config.yaml
arch: "coatnet"
expert_mlp_ratio: 2
adamw_lr_other_params: 0.0018
batch_size: 256
Rows from block 12 of a small image classifier, named by matrix and row number. Rows with one number belong to one neuron. Each number is 50 + 12 x the weight over its row's rms, rounded and kept within 0 to 99. All counts start at 0.
After each neuron's rows are labels from the 100 images, of 14848, where the neuron reaches its largest size: "top examples" is what is common among them; "peak at" is the part of the image that holds the peak. Only what is clearly more common there than usual is listed. The data: procedural textures in two colours, tilted and lit. In brackets: how many of the 100.
# gate: MLP gate (model.blocks.12.mlp.gate.weight, 1024x384), inputs 154-230
# fc1: MLP up (model.blocks.12.mlp.fc1.weight, 1024x384), inputs 154-230
# fc2: MLP down (model.blocks.12.mlp.fc2.weight, 384x1024, transposed), outputs 154-230

gate.496:44 40 35 27 66 40 71 51 45 63 56 52 63 66 60 42 37 52 51 65 49 50 63 57 46 54 51 59 41 28 67 31 45 28 59 66 56 55 45 38 53 28 41 47 63 46 67 58 37 42 56 42 61 69 50 35 64 46 44 41 81 47 62 51 64 50 53 38 59 69 33 62 37 63 32 45 78
fc1.496:43 39 40 64 55 48 64 67 53 48 53 35 63 45 39 52 61 71 41 40 58 56 80 50 48 44 42 48 65 37 52 37 49 56 44 48 60 34 48 38 71 48 47 64 30 42 27 39 47 80 46 41 50 26 62 48 32 62 60 44 36 48 56 52 45 62 60 36 47 48 49 45 30 58 73 39 42
fc2.496:52 55 60 41 46 53 59 45 51 32 46 64 28 53 71 56 38 40 54 75 58 46 64 54 42 48 59 61 37 57 26 42 42 55 39 36 40 59 72 50 58 58 55 37 72 48 37 63 64 26 53 45 58 66 50 52 59 33 69 49 45 52 49 81 47 44 49 38 48 62 46 39 37 34 31 58 57
top examples: brick (82); seen at a slant (67); crumpled (67)
peak at: centre (91)

gate.542:46 36 33 53 63 44 58 60 69 51 45 55 36 53 25 63 57 46 53 34 50 62 48 42 38 40 66 55 40 64 41 31 44 64 73 47 52 65 39 45 28 50 65 52 52 36 34 66 40 30 47 54 26 60 60 42 66 48 67 43 53 57 54 59 51 66 67 57 43 69 69 56 54 35 44 21 53
fc1.542:51 46 39 40 37 65 29 61 23 53 34 60 61 67 58 32 50 65 32 57 63 32 67 67 38 42 43 57 66 60 47 28 50 65 51 41 50 45 72 21 51 74 49 49 47 70 37 43 57 53 65 54 73 49 39 51 51 34 61 51 46 59 73 54 29 37 42 46 42 50 36 39 40 44 42 58 32
fc2.542:64 64 40 49 20 55 66 36 45 65 46 51 39 39 49 14 50 42 62 73 54 48 29 35 62 62 53 64 66 63 30 45 51 56 54 40 43 52 40 53 41 45 57 35 49 61 57 38 66 65 70 56 58 37 62 35 54 75 45 45 36 57 39 44 56 59 45 53 56 62 46 48 29 47 48 40 52
top examples: rays (100); yellow (37)
peak at: centre (99)

gate.517:34 44 58 72 57 79 67 65 47 42 48 52 36 33 41 51 53 40 46 34 59 64 60 56 55 37 59 39 56 49 55 49 56 51 61 82 68 62 51 46 59 37 43 46 57 52 60 54 55 42 64 42 78 50 34 67 33 47 62 53 51 40 59 50 77 60 45 56 48 56 73 43 31 70 41 57 53
fc1.517:41 68 45 63 34 49 65 63 77 21 48 39 67 46 30 65 66 45 62 49 47 61 54 38 65 48 57 47 48 46 56 55 53 48 45 54 47 40 51 44 69 54 54 48 58 64 54 63 37 40 69 33 38 56 48 38 63 51 70 58 63 27 30 41 39 63 39 47 51 53 67 47 60 30 56 39 54
fc2.517:26 50 51 47 53 34 45 55 56 54 50 35 51 45 51 61 47 54 57 57 30 40 50 50 46 43 39 68 49 59 54 38 51 35 61 79 38 45 56 64 23 48 53 33 41 49 61 40 35 49 21 24 37 55 73 56 46 78 50 57 47 71 55 51 67 61 71 59 38 59 38 30 42 71 37 69 85
top examples: grey (100); pattern colour: grey (100); pink (44); ground colour: pink (44)
peak at: bottom right (25)

gate.65:45 32 56 56 60 50 48 63 52 56 51 56 70 42 53 50 14 57 41 55 44 55 40 46 46 66 32 66 43 43 44 41 68 44 46 78 61 39 33 45 70 73 46 61 50 27 46 59 60 59 64 48 57 46 23 47 48 52 52 55 54 52 44 62 58 58 50 64 66 62 55 55 43 43 52 52 76
fc1.65:32 55 53 48 41 68 46 47 62 43 31 65 36 37 51 63 50 64 54 58 47 57 39 61 77 39 65 50 74 57 47 61 45 72 40 86 46 56 50 62 58 56 58 50 43 50 69 40 54 33 51 49 51 38 48 72 43 49 50 64 49 58 71 43 54 57 51 65 49 46 30 36 66 42 30 70 50
fc2.65:51 57 61 47 37 48 60 45 60 62 59 34 47 55 42 42 38 55 48 39 50 51 50 37 53 49 49 29 56 90 62 54 70 47 54 45 35 61 60 27 84 56 54 47 64 48 42 44 67 63 53 58 58 55 58 54 58 43 59 29 46 41 61 51 52 47 47 47 53 51 43 52 79 38 52 51 53
top examples: crosshatched (100)
peak at: centre (81)

gate.112:50 72 69 47 58 73 41 29 45 38 61 49 46 57 62 48 51 61 49 66 48 48 69 29 45 66 41 40 59 42 60 57 37 26 51 35 47 63 31 64 67 35 49 41 30 57 48 43 67 47 52 53 50 42 51 49 50 42 72 57 55 44 36 52 33 51 51 43 44 61 44 56 48 53 47 57 68
fc1.112:48 28 36 55 35 49 38 54 42 56 46 68 70 61 59 52 30 59 43 59 28 45 48 44 22 71 35 51 71 59 43 48 56 28 44 38 35 57 50 66 59 44 61 47 58 61 39 35 48 46 54 32 47 77 26 66 39 53 48 73 71 42 53 29 55 68 48 54 35 48 47 56 41 59 42 47 86
fc2.112:44 51 44 60 41 50 58 36 38 62 56 56 60 38 60 50 49 40 59 50 46 78 66 40 29 73 40 62 45 55 61 64 54 38 51 52 44 40 62 18 28 45 55 63 44 63 29 41 45 30 86 45 31 58 44 60 67 16 32 53 72 41 67 21 67 44 62 69 50 56 59 57 52 55 39 29 62
top examples: brick (70); veined (30)
peak at: centre (56)

gate.616:39 62 63 55 53 35 27 31 42 64 52 42 47 54 53 38 38 53 22 66 49 58 80 28 62 64 66 69 50 49 59 54 26 30 48 51 47 55 66 56 31 75 65 46 48 42 52 50 51 28 55 53 60 60 42 46 29 59 39 52 44 55 59 65 48 37 55 47 74 66 49 66 30 36 59 47 62
fc1.616:28 45 48 45 51 51 48 56 39 62 61 34 44 39 54 27 52 44 31 38 53 49 44 29 22 42 69 61 51 56 54 57 31 77 37 48 54 38 74 64 54 62 68 57 67 57 16 40 41 54 47 58 45 25 65 45 51 34 37 48 49 41 53 47 56 54 62 44 77 42 53 27 50 60 43 63 37
fc2.616:49 66 73 84 46 66 59 81 58 36 41 55 66 31 59 48 63 51 36 72 69 48 31 68 51 54 61 14 57 41 41 42 38 83 24 35 30 45 51 35 57 62 51 59 67 49 67 50 40 46 56 65 51 58 49 43 52 63 67 63 38 39 45 72 44 38 52 37 46 68 53 32 37 44 41 50 38
top examples: brick (65); yellow (46); pattern colour: black (34); grid (33)
peak at: centre (82)

gate.567:50 41 55 22 51 38 51 41 48 42 52 49 58 47 48 50 42 65 29 47 47 53 50 44 51 34 57 34 47 57 36 35 44 50 67 70 68 58 42 47 38 57 71 53 67 54 47 63 26 68 69 34 37 47 60 69 47 52 82 62 76 41 31 23 47 47 36 20 70 69 62 40 61 40 45 44 52
fc1.567:54 65 43 37 65 48 40 39 62 34 58 65 45 48 45 56 44 51 32 43 52 44 46 63 59 42 59 45 47 54 57 47 52 56 60 55 64 59 45 33 33 51 48 76 37 73 81 29 70 37 62 44 49 30 63 56 53 69 59 49 60 36 60 35 46 44 40 62 59 35 64 46 48 48 71 42 54
fc2.567:38 48 33 47 60 40 28 57 48 56 61 43 24 51 60 26 70 32 42 64 44 44 35 51 63 65 46 29 62 65 55 46 34 48 31 35 43 49 40 46 63 48 48 56 44 54 48 28 46 42 55 66 67 52 34 52 62 54 47 45 46 39 52 40 55 51 43 81 51 55 71 51 52 47 36 45 59
top examples: pink (100); ground colour: pink (99); pattern colour: white (34)
peak at: top right (33)

gate.522:46 63 18 51 39 37 45 53 56 33 49 55 31 45 47 50 49 36 46 39 32 31 33 34 54 44 46 47 42 58 48 50 44 55 46 50 68 78 60 54 31 43 58 67 47 44 44 49 37 52 46 57 72 42 62 52 46 43 68 27 45 64 67 36 67 64 32 69 66 28 47 42 59 61 49 43 50
fc1.522:50 64 50 39 83 50 25 78 55 46 56 33 49 44 58 69 47 57 49 75 86 46 50 46 61 54 61 57 59 30 55 29 47 60 50 62 36 33 48 40 43 51 50 40 55 54 39 50 41 56 62 39 27 57 32 39 69 50 39 55 57 48 43 30 60 50 45 53 42 51 60 61 46 83 27 61 72
fc2.522:56 53 28 36 28 57 47 66 46 61 42 06 42 42 44 31 51 43 65 33 49 49 39 48 64 43 39 67 39 62 50 52 59 56 48 20 64 57 46 55 57 54 55 53 58 48 32 34 67 62 53 39 34 41 31 46 29 49 44 50 45 45 56 38 51 52 54 41 50 40 47 39 48 65 32 54 63
top examples: pink (96); pattern colour: pink (96); grey (60); ground colour: grey (60)
peak at: top right (30)

gate.463:50 57 43 49 36 46 58 58 43 39 59 70 31 49 48 54 49 61 58 52 47 48 38 58 72 45 39 42 68 50 38 72 70 56 45 52 65 51 35 51 53 52 73 40 50 63 64 40 45 61 61 47 52 42 24 71 57 28 70 49 60 54 52 45 43 37 52 60 35 52 35 53 65 47 36 42 42
fc1.463:57 55 42 49 47 55 55 48 67 62 61 75 61 53 49 26 56 52 45 70 50 60 45 49 44 57 53 66 49 54 69 45 55 60 41 44 62 59 60 51 52 61 47 59 50 30 41 39 57 63 51 56 65 45 50 56 36 61 36 73 47 40 36 59 74 68 67 48 70 53 53 45 58 42 67 66 38
fc2.463:49 54 48 48 44 67 59 67 58 49 76 42 40 46 39 39 60 68 39 41 46 36 44 53 48 42 37 59 48 51 59 51 70 56 47 76 49 43 25 45 66 49 33 22 55 66 33 56 59 62 34 47 54 39 46 69 64 43 56 56 62 49 53 39 56 63 56 35 48 25 48 31 57 58 46 70 39
top examples: crosshatched (89); pattern colour: brown (26)
peak at: centre (50)

gate.537:31 48 69 57 57 41 72 47 57 38 71 57 56 46 48 49 26 36 51 72 54 47 49 38 48 29 37 30 62 48 43 39 68 48 76 75 48 46 58 53 39 42 60 36 68 55 52 62 34 36 57 69 56 73 55 45 24 71 76 50 51 50 41 50 62 30 37 47 54 55 52 55 71 43 62 56 58
fc1.537:28 54 43 52 54 51 63 56 47 37 65 42 55 50 69 66 40 48 52 43 48 59 51 43 72 46 38 28 77 64 36 51 45 48 86 68 46 44 35 62 46 44 45 27 64 43 34 59 53 59 65 66 55 75 60 50 33 52 80 63 34 42 34 38 65 40 20 46 31 56 80 48 82 48 78 52 69
fc2.537:50 53 28 67 61 55 54 56 50 58 41 41 39 52 51 42 42 48 57 42 52 52 65 38 45 63 41 49 55 52 65 22 46 38 57 50 24 47 48 59 50 43 41 50 56 22 37 53 40 76 52 35 38 48 49 50 57 56 42 42 45 46 61 68 72 40 44 49 48 46 50 25 33 57 51 55 52
top examples: grey (68); ground colour: grey (63); black (54); pattern colour: black (54)
peak at: top left (28)

gate.477:47 50 35 42 48 55 58 43 44 45 60 26 66 71 45 45 29 53 38 62 57 23 63 37 22 45 47 44 62 24 58 42 71 49 59 53 41 46 63 57 49 38 59 23 32 49 32 71 29 31 44 39 54 45 66 53 42 34 67 37 78 48 42 37 42 34 35 55 49 60 49 48 61 47 47 41 47
fc1.477:71 67 41 52 41 38 64 73 49 57 53 50 55 58 43 32 62 50 54 73 58 42 60 62 66 78 48 51 17 68 52 61 55 42 56 36 50 41 19 54 64 36 39 45 63 80 27 52 53 54 27 54 48 52 40 61 54 72 40 50 49 34 63 52 56 65 60 51 61 33 52 40 13 38 35 59 71
fc2.477:33 33 61 54 51 42 48 57 58 44 33 65 61 47 40 62 28 70 53 63 47 52 38 46 44 43 24 29 61 67 33 48 55 63 71 42 65 44 29 38 33 44 49 49 66 40 38 44 34 44 41 58 45 56 52 57 33 33 65 83 65 31 54 54 35 49 60 44 30 66 68 63 51 67 35 72 48
top examples: grey (100); ground colour: grey (100)
peak at: bottom right (25)

gate.62:52 52 44 29 90 45 61 70 58 63 44 36 28 58 57 47 66 53 60 56 58 33 49 67 61 72 50 73 41 54 69 51 53 55 34 45 54 54 45 38 38 47 42 63 27 43 48 71 13 65 59 35 50 44 46 71 59 66 45 42 43 57 61 46 48 51 59 61 56 56 27 53 35 47 57 68 31
fc1.62:54 45 56 47 35 56 57 35 39 52 38 61 79 54 42 45 41 59 55 23 48 54 60 49 41 54 42 50 45 45 31 41 39 40 61 55 68 47 61 55 54 80 74 36 62 53 46 42 78 41 35 65 60 47 65 36 58 56 30 51 50 53 39 40 46 44 49 47 61 42 59 83 54 28 44 20 45
fc2.62:68 44 52 67 42 54 68 18 56 54 32 53 39 44 58 44 53 64 20 58 63 56 63 49 55 65 43 69 59 47 37 36 56 33 54 60 48 57 58 72 42 29 58 47 68 42 43 42 62 39 34 47 35 52 47 58 47 49 55 52 57 34 52 58 38 57 71 57 58 67 43 54 33 58 45 64 44
top examples: rays (100); pattern colour: red (25)
peak at: bottom centre (54)

gate.490:49 36 53 74 58 77 60 54 53 48 49 59 57 32 54 53 45 44 54 55 30 49 60 37 24 47 50 57 64 57 49 60 54 59 48 76 36 57 69 54 52 58 61 39 28 36 31 58 36 40 72 27 43 54 60 39 38 55 56 26 35 39 13 41 51 62 50 33 57 54 34 41 46 52 58 36 38
fc1.490:47 46 48 38 30 40 42 66 61 54 44 72 61 56 45 35 49 54 66 43 41 60 36 61 44 59 60 56 50 45 60 54 33 23 43 34 45 41 41 32 61 48 42 57 53 59 27 38 50 53 46 61 43 35 60 50 68 51 23 54 43 51 30 63 44 46 42 60 61 26 59 51 65 38 31 60 52
fc2.490:36 23 71 57 47 42 61 72 47 55 58 44 41 69 39 62 37 47 48 46 42 40 63 55 47 54 39 61 43 61 42 57 55 58 72 63 66 37 44 62 57 44 48 43 61 41 75 38 46 21 43 64 48 36 39 46 41 47 67 41 58 34 35 51 56 59 51 44 54 59 49 41 59 70 36 54 59
top examples: grey (100); ground colour: grey (97)
peak at: top right (26)

gate.419:48 44 32 31 41 68 51 64 60 61 56 41 38 63 55 44 32 66 70 39 39 57 62 38 62 76 44 67 42 53 46 29 55 44 43 34 35 55 40 57 59 57 48 46 38 53 63 54 41 36 70 19 33 55 29 51 47 62 38 63 67 44 48 30 44 34 56 56 57 48 57 55 55 40 38 32 67
fc1.419:52 42 56 33 71 51 74 38 38 58 58 45 61 55 61 66 48 35 46 42 54 70 30 63 55 61 64 46 58 57 45 50 48 51 58 51 37 48 33 37 43 47 78 31 37 59 39 58 50 31 50 63 30 48 58 51 40 53 45 62 66 51 51 56 48 57 29 54 44 45 54 51 56 42 48 47 35
fc2.419:38 65 42 59 59 50 53 59 39 41 50 64 49 55 65 59 64 63 36 51 57 44 26 69 49 39 55 36 43 61 51 49 61 61 38 44 52 43 51 78 50 57 50 46 64 43 49 53 56 66 25 63 55 45 44 55 43 48 59 48 56 39 41 64 48 43 45 41 45 63 39 50 54 40 52 55 46
top examples: brick (100)
peak at: centre (89)

gate.444:43 54 30 62 59 34 52 49 62 49 69 44 43 59 51 48 48 63 45 38 48 62 50 42 59 35 23 47 36 55 53 62 57 47 28 41 42 79 62 49 38 50 53 57 47 53 43 60 49 25 54 41 35 55 39 46 50 56 66 41 45 67 66 57 33 60 55 63 38 59 40 66 60 39 39 46 63
fc1.444:41 52 57 44 46 44 54 37 30 53 61 57 65 78 41 48 50 57 53 69 47 52 56 39 55 27 62 42 55 59 61 57 46 36 80 48 42 37 57 51 63 53 50 57 76 55 59 32 40 82 36 59 44 67 49 49 62 62 56 65 32 52 39 57 49 47 64 71 48 46 46 44 50 41 68 56 37
fc2.444:55 60 66 60 60 48 45 47 56 33 53 54 23 53 66 63 53 48 62 36 57 48 31 67 53 28 43 47 54 50 42 48 40 55 51 32 53 58 27 42 45 36 64 34 48 40 25 41 72 61 22 54 48 50 56 49 43 36 71 59 47 39 41 63 47 44 46 57 62 70 40 32 38 52 60 64 63
top examples: brick (100); crumpled (69)
peak at: centre (85)

gate.271:60 38 49 47 52 45 51 48 59 70 61 38 48 41 38 72 56 24 20 23 39 29 15 67 42 51 53 45 52 67 60 46 44 43 52 54 39 43 45 39 45 62 42 59 43 31 44 35 62 65 29 45 34 39 62 49 40 60 44 50 47 55 49 43 50 53 47 54 46 45 60 44 49 49 54 53 59
fc1.271:35 54 36 68 53 53 50 54 54 33 47 72 47 60 37 39 36 69 35 53 62 58 68 31 51 49 55 56 45 37 38 58 60 50 27 34 40 68 55 51 55 46 41 41 49 69 53 46 48 40 58 42 57 56 30 55 54 61 44 43 55 42 36 48 58 43 67 37 40 55 49 65 68 55 61 47 53
fc2.271:61 55 51 35 59 30 44 60 54 47 54 38 51 45 42 47 52 66 31 46 51 27 53 50 57 66 38 48 40 53 78 58 45 58 66 58 58 56 38 51 31 60 47 47 52 62 61 34 44 63 48 35 38 44 74 51 29 49 39 44 45 61 76 61 57 59 53 35 54 43 74 34 48 75 42 48 65
top examples: pink (100); pattern colour: pink (100); grey (42); ground colour: grey (42)
peak at: top centre (33); top right (28)

gate.468:45 42 50 62 71 59 43 53 42 44 43 42 36 70 37 60 50 60 69 46 45 45 68 63 39 70 74 49 42 51 39 52 71 49 54 55 52 34 60 45 24 46 55 31 55 71 49 45 37 57 24 53 45 52 55 44 56 44 43 59 49 58 46 85 48 38 54 68 53 47 48 36 63 37 39 51 47
fc1.468:63 62 49 56 71 52 31 37 53 55 52 41 59 45 54 55 13 48 73 55 40 49 36 42 46 69 49 59 45 73 43 50 38 36 42 40 67 40 43 53 23 26 59 38 46 54 50 56 35 40 51 71 63 55 49 67 62 44 51 56 53 42 39 61 49 54 61 44 40 49 59 33 17 43 54 31 42
fc2.468:75 54 50 69 57 47 57 31 56 75 40 45 42 38 62 29 57 44 67 68 56 50 37 48 45 59 38 57 45 53 48 37 57 52 37 59 69 47 69 59 33 40 67 68 45 57 60 69 41 45 41 43 41 52 67 25 41 37 56 45 56 36 45 54 44 30 67 71 67 69 46 64 25 49 58 49 61
top examples: green (37)
peak at: centre (50)

gate.337:31 48 54 40 39 54 60 44 59 49 62 50 40 49 34 47 21 44 53 44 47 34 80 70 54 44 42 49 63 64 59 45 50 37 48 55 60 54 57 48 39 40 33 46 56 43 76 51 67 60 49 41 54 58 48 51 57 56 40 37 55 41 40 44 41 45 53 47 55 40 48 39 65 33 52 60 48
fc1.337:35 50 47 51 53 44 40 49 62 48 35 54 25 45 41 34 57 50 44 56 56 40 67 43 65 49 78 43 41 52 57 56 49 44 55 53 27 62 62 35 55 55 43 47 53 56 34 57 61 39 58 63 43 75 39 58 67 34 25 37 28 47 35 65 60 43 54 48 68 45 54 69 51 49 37 52 69
fc2.337:52 25 39 62 59 58 61 49 35 45 45 37 62 37 60 75 77 43 50 44 46 63 56 56 41 68 38 46 46 45 57 47 43 33 50 22 64 43 54 38 57 33 48 45 53 42 50 41 49 30 37 57 74 71 26 43 55 53 45 50 27 52 65 34 56 47 41 58 57 46 53 68 38 48 46 61 30
top examples: crosshatched (76); coarse scale (60)
peak at: centre (51)

gate.637:71 60 52 37 26 52 47 41 38 54 51 22 56 53 66 47 35 40 57 36 58 71 55 59 44 62 54 64 53 58 51 65 61 48 52 60 47 56 51 42 40 55 29 57 61 65 36 48 59 49 47 51 51 41 59 38 47 65 61 47 61 49 39 63 54 42 21 41 48 69 57 40 51 61 56 69 42
fc1.637:36 71 52 42 50 78 57 39 62 34 52 32 46 50 49 43 57 52 66 56 41 41 52 49 56 50 60 53 28 40 39 55 41 42 34 64 51 67 60 57 57 48 45 73 63 74 61 38 69 45 39 55 63 32 53 37 49 45 56 53 48 53 53 41 59 60 68 58 72 49 50 41 49 39 63 62 43
fc2.637:35 48 50 36 33 54 35 66 67 58 53 51 74 72 59 45 48 57 38 47 31 45 62 48 61 57 39 66 42 48 39 61 55 51 48 40 70 43 38 74 56 67 69 46 53 51 47 39 51 66 52 44 70 57 32 36 66 29 48 43 57 62 53 45 43 50 50 52 33 54 35 72 40 74 29 58 39
top examples: crosshatched (45); scaly (38); ground colour: blue (25)
peak at: centre (90)

gate.535:67 47 48 41 44 62 61 49 66 53 72 62 71 53 41 45 56 28 51 71 36 48 57 33 55 55 31 31 73 54 56 61 29 40 38 50 42 37 17 44 61 40 56 38 48 72 53 72 35 62 25 33 58 42 49 51 41 50 52 57 59 66 42 51 53 37 40 53 74 49 54 61 59 54 52 56 52
fc1.535:47 46 61 40 41 52 64 51 60 42 60 44 30 48 48 58 61 58 59 69 53 51 69 72 32 63 43 65 35 67 79 62 59 42 53 59 63 37 63 65 32 48 41 38 58 46 56 65 68 35 33 58 52 39 45 69 40 69 46 68 48 57 56 46 54 27 43 40 44 60 33 47 60 75 42 38 60
fc2.535:56 53 56 39 43 23 42 54 57 37 86 49 44 38 57 50 52 48 37 63 36 51 66 48 42 45 55 53 58 50 46 45 57 49 50 59 39 67 68 42 53 57 49 56 47 43 44 50 44 50 80 44 63 61 44 24 70 46 50 38 68 46 50 47 57 36 75 50 46 52 55 36 33 53 56 29 33
top examples: green (99); pattern colour: green (55); ground colour: green (44); spiral (29)
peak at: centre (53)

gate.613:52 62 44 50 44 48 40 41 52 43 40 45 70 53 31 61 43 65 55 59 38 43 32 69 41 59 38 56 55 31 63 37 48 54 51 58 73 36 39 69 44 38 55 57 54 54 62 52 71 65 59 54 48 54 38 38 67 64 48 23 40 37 44 43 59 59 37 58 43 39 44 72 65 51 65 28 43
fc1.613:66 48 50 45 35 63 32 43 52 62 58 42 45 63 41 61 32 63 66 50 43 48 63 50 50 49 53 52 37 44 45 47 55 65 64 63 57 48 44 53 50 50 38 63 60 41 61 46 56 38 54 32 44 37 54 61 42 38 28 62 66 59 58 70 36 41 62 49 62 59 31 55 28 45 59 61 54
fc2.613:49 52 49 48 34 65 28 49 62 33 34 54 27 68 39 29 38 57 44 65 47 51 50 59 49 50 59 56 63 72 41 44 49 59 44 69 44 56 59 55 64 66 80 51 46 42 37 31 37 58 46 31 50 42 77 52 63 59 61 35 68 25 44 61 49 37 55 45 79 55 47 69 68 60 37 52 47
top examples: crosshatched (99); coarse scale (68)
peak at: centre (71)

gate.281:62 48 47 28 63 55 46 63 43 55 51 48 63 71 32 25 45 73 23 45 62 52 34 42 29 34 36 50 27 53 57 55 61 67 54 60 36 58 30 50 42 46 63 34 55 55 53 59 68 74 73 63 53 47 18 55 40 55 48 22 49 49 41 39 70 68 58 61 73 48 53 24 29 48 54 58 38
fc1.281:56 39 50 47 56 37 45 44 41 48 56 51 52 62 57 50 61 30 17 54 41 63 37 64 23 59 55 60 49 62 54 49 44 54 46 56 43 34 59 68 66 60 63 64 39 28 39 55 48 51 53 58 46 66 47 43 58 57 43 59 36 19 69 41 55 68 48 32 52 51 34 65 45 47 51 70 49
fc2.281:68 37 43 48 41 29 82 55 57 63 49 36 55 45 34 44 47 43 35 36 47 52 79 34 66 66 50 63 35 53 33 52 35 52 38 33 76 47 56 44 48 60 60 29 52 40 53 37 61 86 57 42 42 49 66 38 47 56 37 41 33 66 30 72 73 52 58 39 42 55 56 55 66 41 58 54 46
top examples: pink (90); ground colour: pink (87)
peak at: top left (35)

gate.154:47 58 35 58 66 42 48 45 59 50 48 46 38 47 54 45 58 51 69 32 32 55 49 55 55 56 58 54 26 52 47 54 51 48 69 66 60 30 51 50 21 31 32 74 36 41 42 60 59 44 56 70 47 28 45 33 66 25 62 36 44 54 50 35 50 44 55 55 63 29 47 43 52 46 55 49 62
fc1.154:59 51 53 50 31 68 51 64 39 43 61 39 62 74 48 65 48 57 52 51 58 59 57 60 59 56 33 55 65 44 33 52 53 46 68 47 37 53 31 59 50 34 55 56 70 34 38 60 39 42 55 39 48 69 25 49 47 51 44 54 80 63 36 47 56 27 55 73 43 47 36 69 42 46 55 41 80
fc2.154:39 54 56 47 33 58 50 32 58 58 38 59 75 58 56 59 49 39 59 58 24 63 52 67 45 56 32 62 56 62 46 51 71 61 45 26 34 47 54 57 36 54 52 51 55 53 57 59 19 34 63 48 39 46 59 62 52 39 28 55 63 75 38 27 56 62 45 47 60 24 57 56 56 65 59 56 46
top examples: brick (90); crumpled (81)
peak at: centre (56)

gate.409:29 40 52 37 53 42 34 54 54 44 66 69 42 51 45 54 85 52 49 46 29 54 54 63 54 49 49 40 56 67 60 59 33 48 69 41 60 39 58 48 46 58 44 60 38 75 54 46 51 76 53 41 55 50 61 44 39 67 39 43 48 55 55 66 59 46 41 58 68 59 28 51 59 38 49 54 45
fc1.409:47 44 45 51 49 53 68 68 40 34 45 53 62 67 44 59 72 55 43 35 40 70 49 36 62 59 72 67 67 61 38 57 32 56 41 66 31 64 64 49 49 58 32 33 54 44 52 70 38 41 72 41 42 49 39 45 51 50 62 62 70 36 37 44 43 39 46 71 44 52 56 43 45 39 44 51 36
fc2.409:55 47 59 44 61 50 52 29 52 62 43 35 44 60 65 55 39 63 40 61 37 60 69 45 44 44 59 36 45 30 73 75 53 38 62 46 64 49 37 39 43 42 54 60 40 35 54 47 40 53 41 46 53 51 63 41 37 28 51 47 60 50 35 42 47 40 52 36 36 37 29 34 57 69 30 48 46
top examples: pink (100); pattern colour: pink (100); ground colour: yellow (26)
peak at: top right (35); top left (25)

gate.168:53 52 54 62 62 78 48 32 46 62 62 34 58 60 46 51 63 48 62 52 69 45 61 57 57 55 55 58 55 50 32 56 62 67 53 62 47 51 47 51 48 57 33 71 48 41 44 45 56 49 47 44 49 48 41 56 37 52 58 63 34 49 66 62 65 28 34 41 38 60 78 51 46 48 58 84 42
fc1.168:71 68 27 56 58 69 48 68 51 30 51 46 73 71 47 64 60 47 43 50 61 57 49 44 57 32 52 63 49 29 58 27 53 37 42 47 57 32 54 42 58 63 50 56 49 33 63 49 51 60 30 64 43 43 66 28 56 44 70 48 56 41 25 60 64 38 56 47 57 57 52 49 64 43 52 21 58
fc2.168:31 59 43 41 18 32 52 49 63 69 53 61 56 42 55 46 46 29 46 56 51 62 61 47 18 52 31 40 56 45 59 42 50 55 41 62 29 39 60 49 41 52 40 46 44 49 55 58 42 44 55 39 46 45 64 44 46 61 29 43 65 77 34 60 66 56 62 40 52 53 40 32 52 55 50 54 54
top examples: grey (100); pattern colour: grey (100); ground colour: green (29)
peak at: top right (41)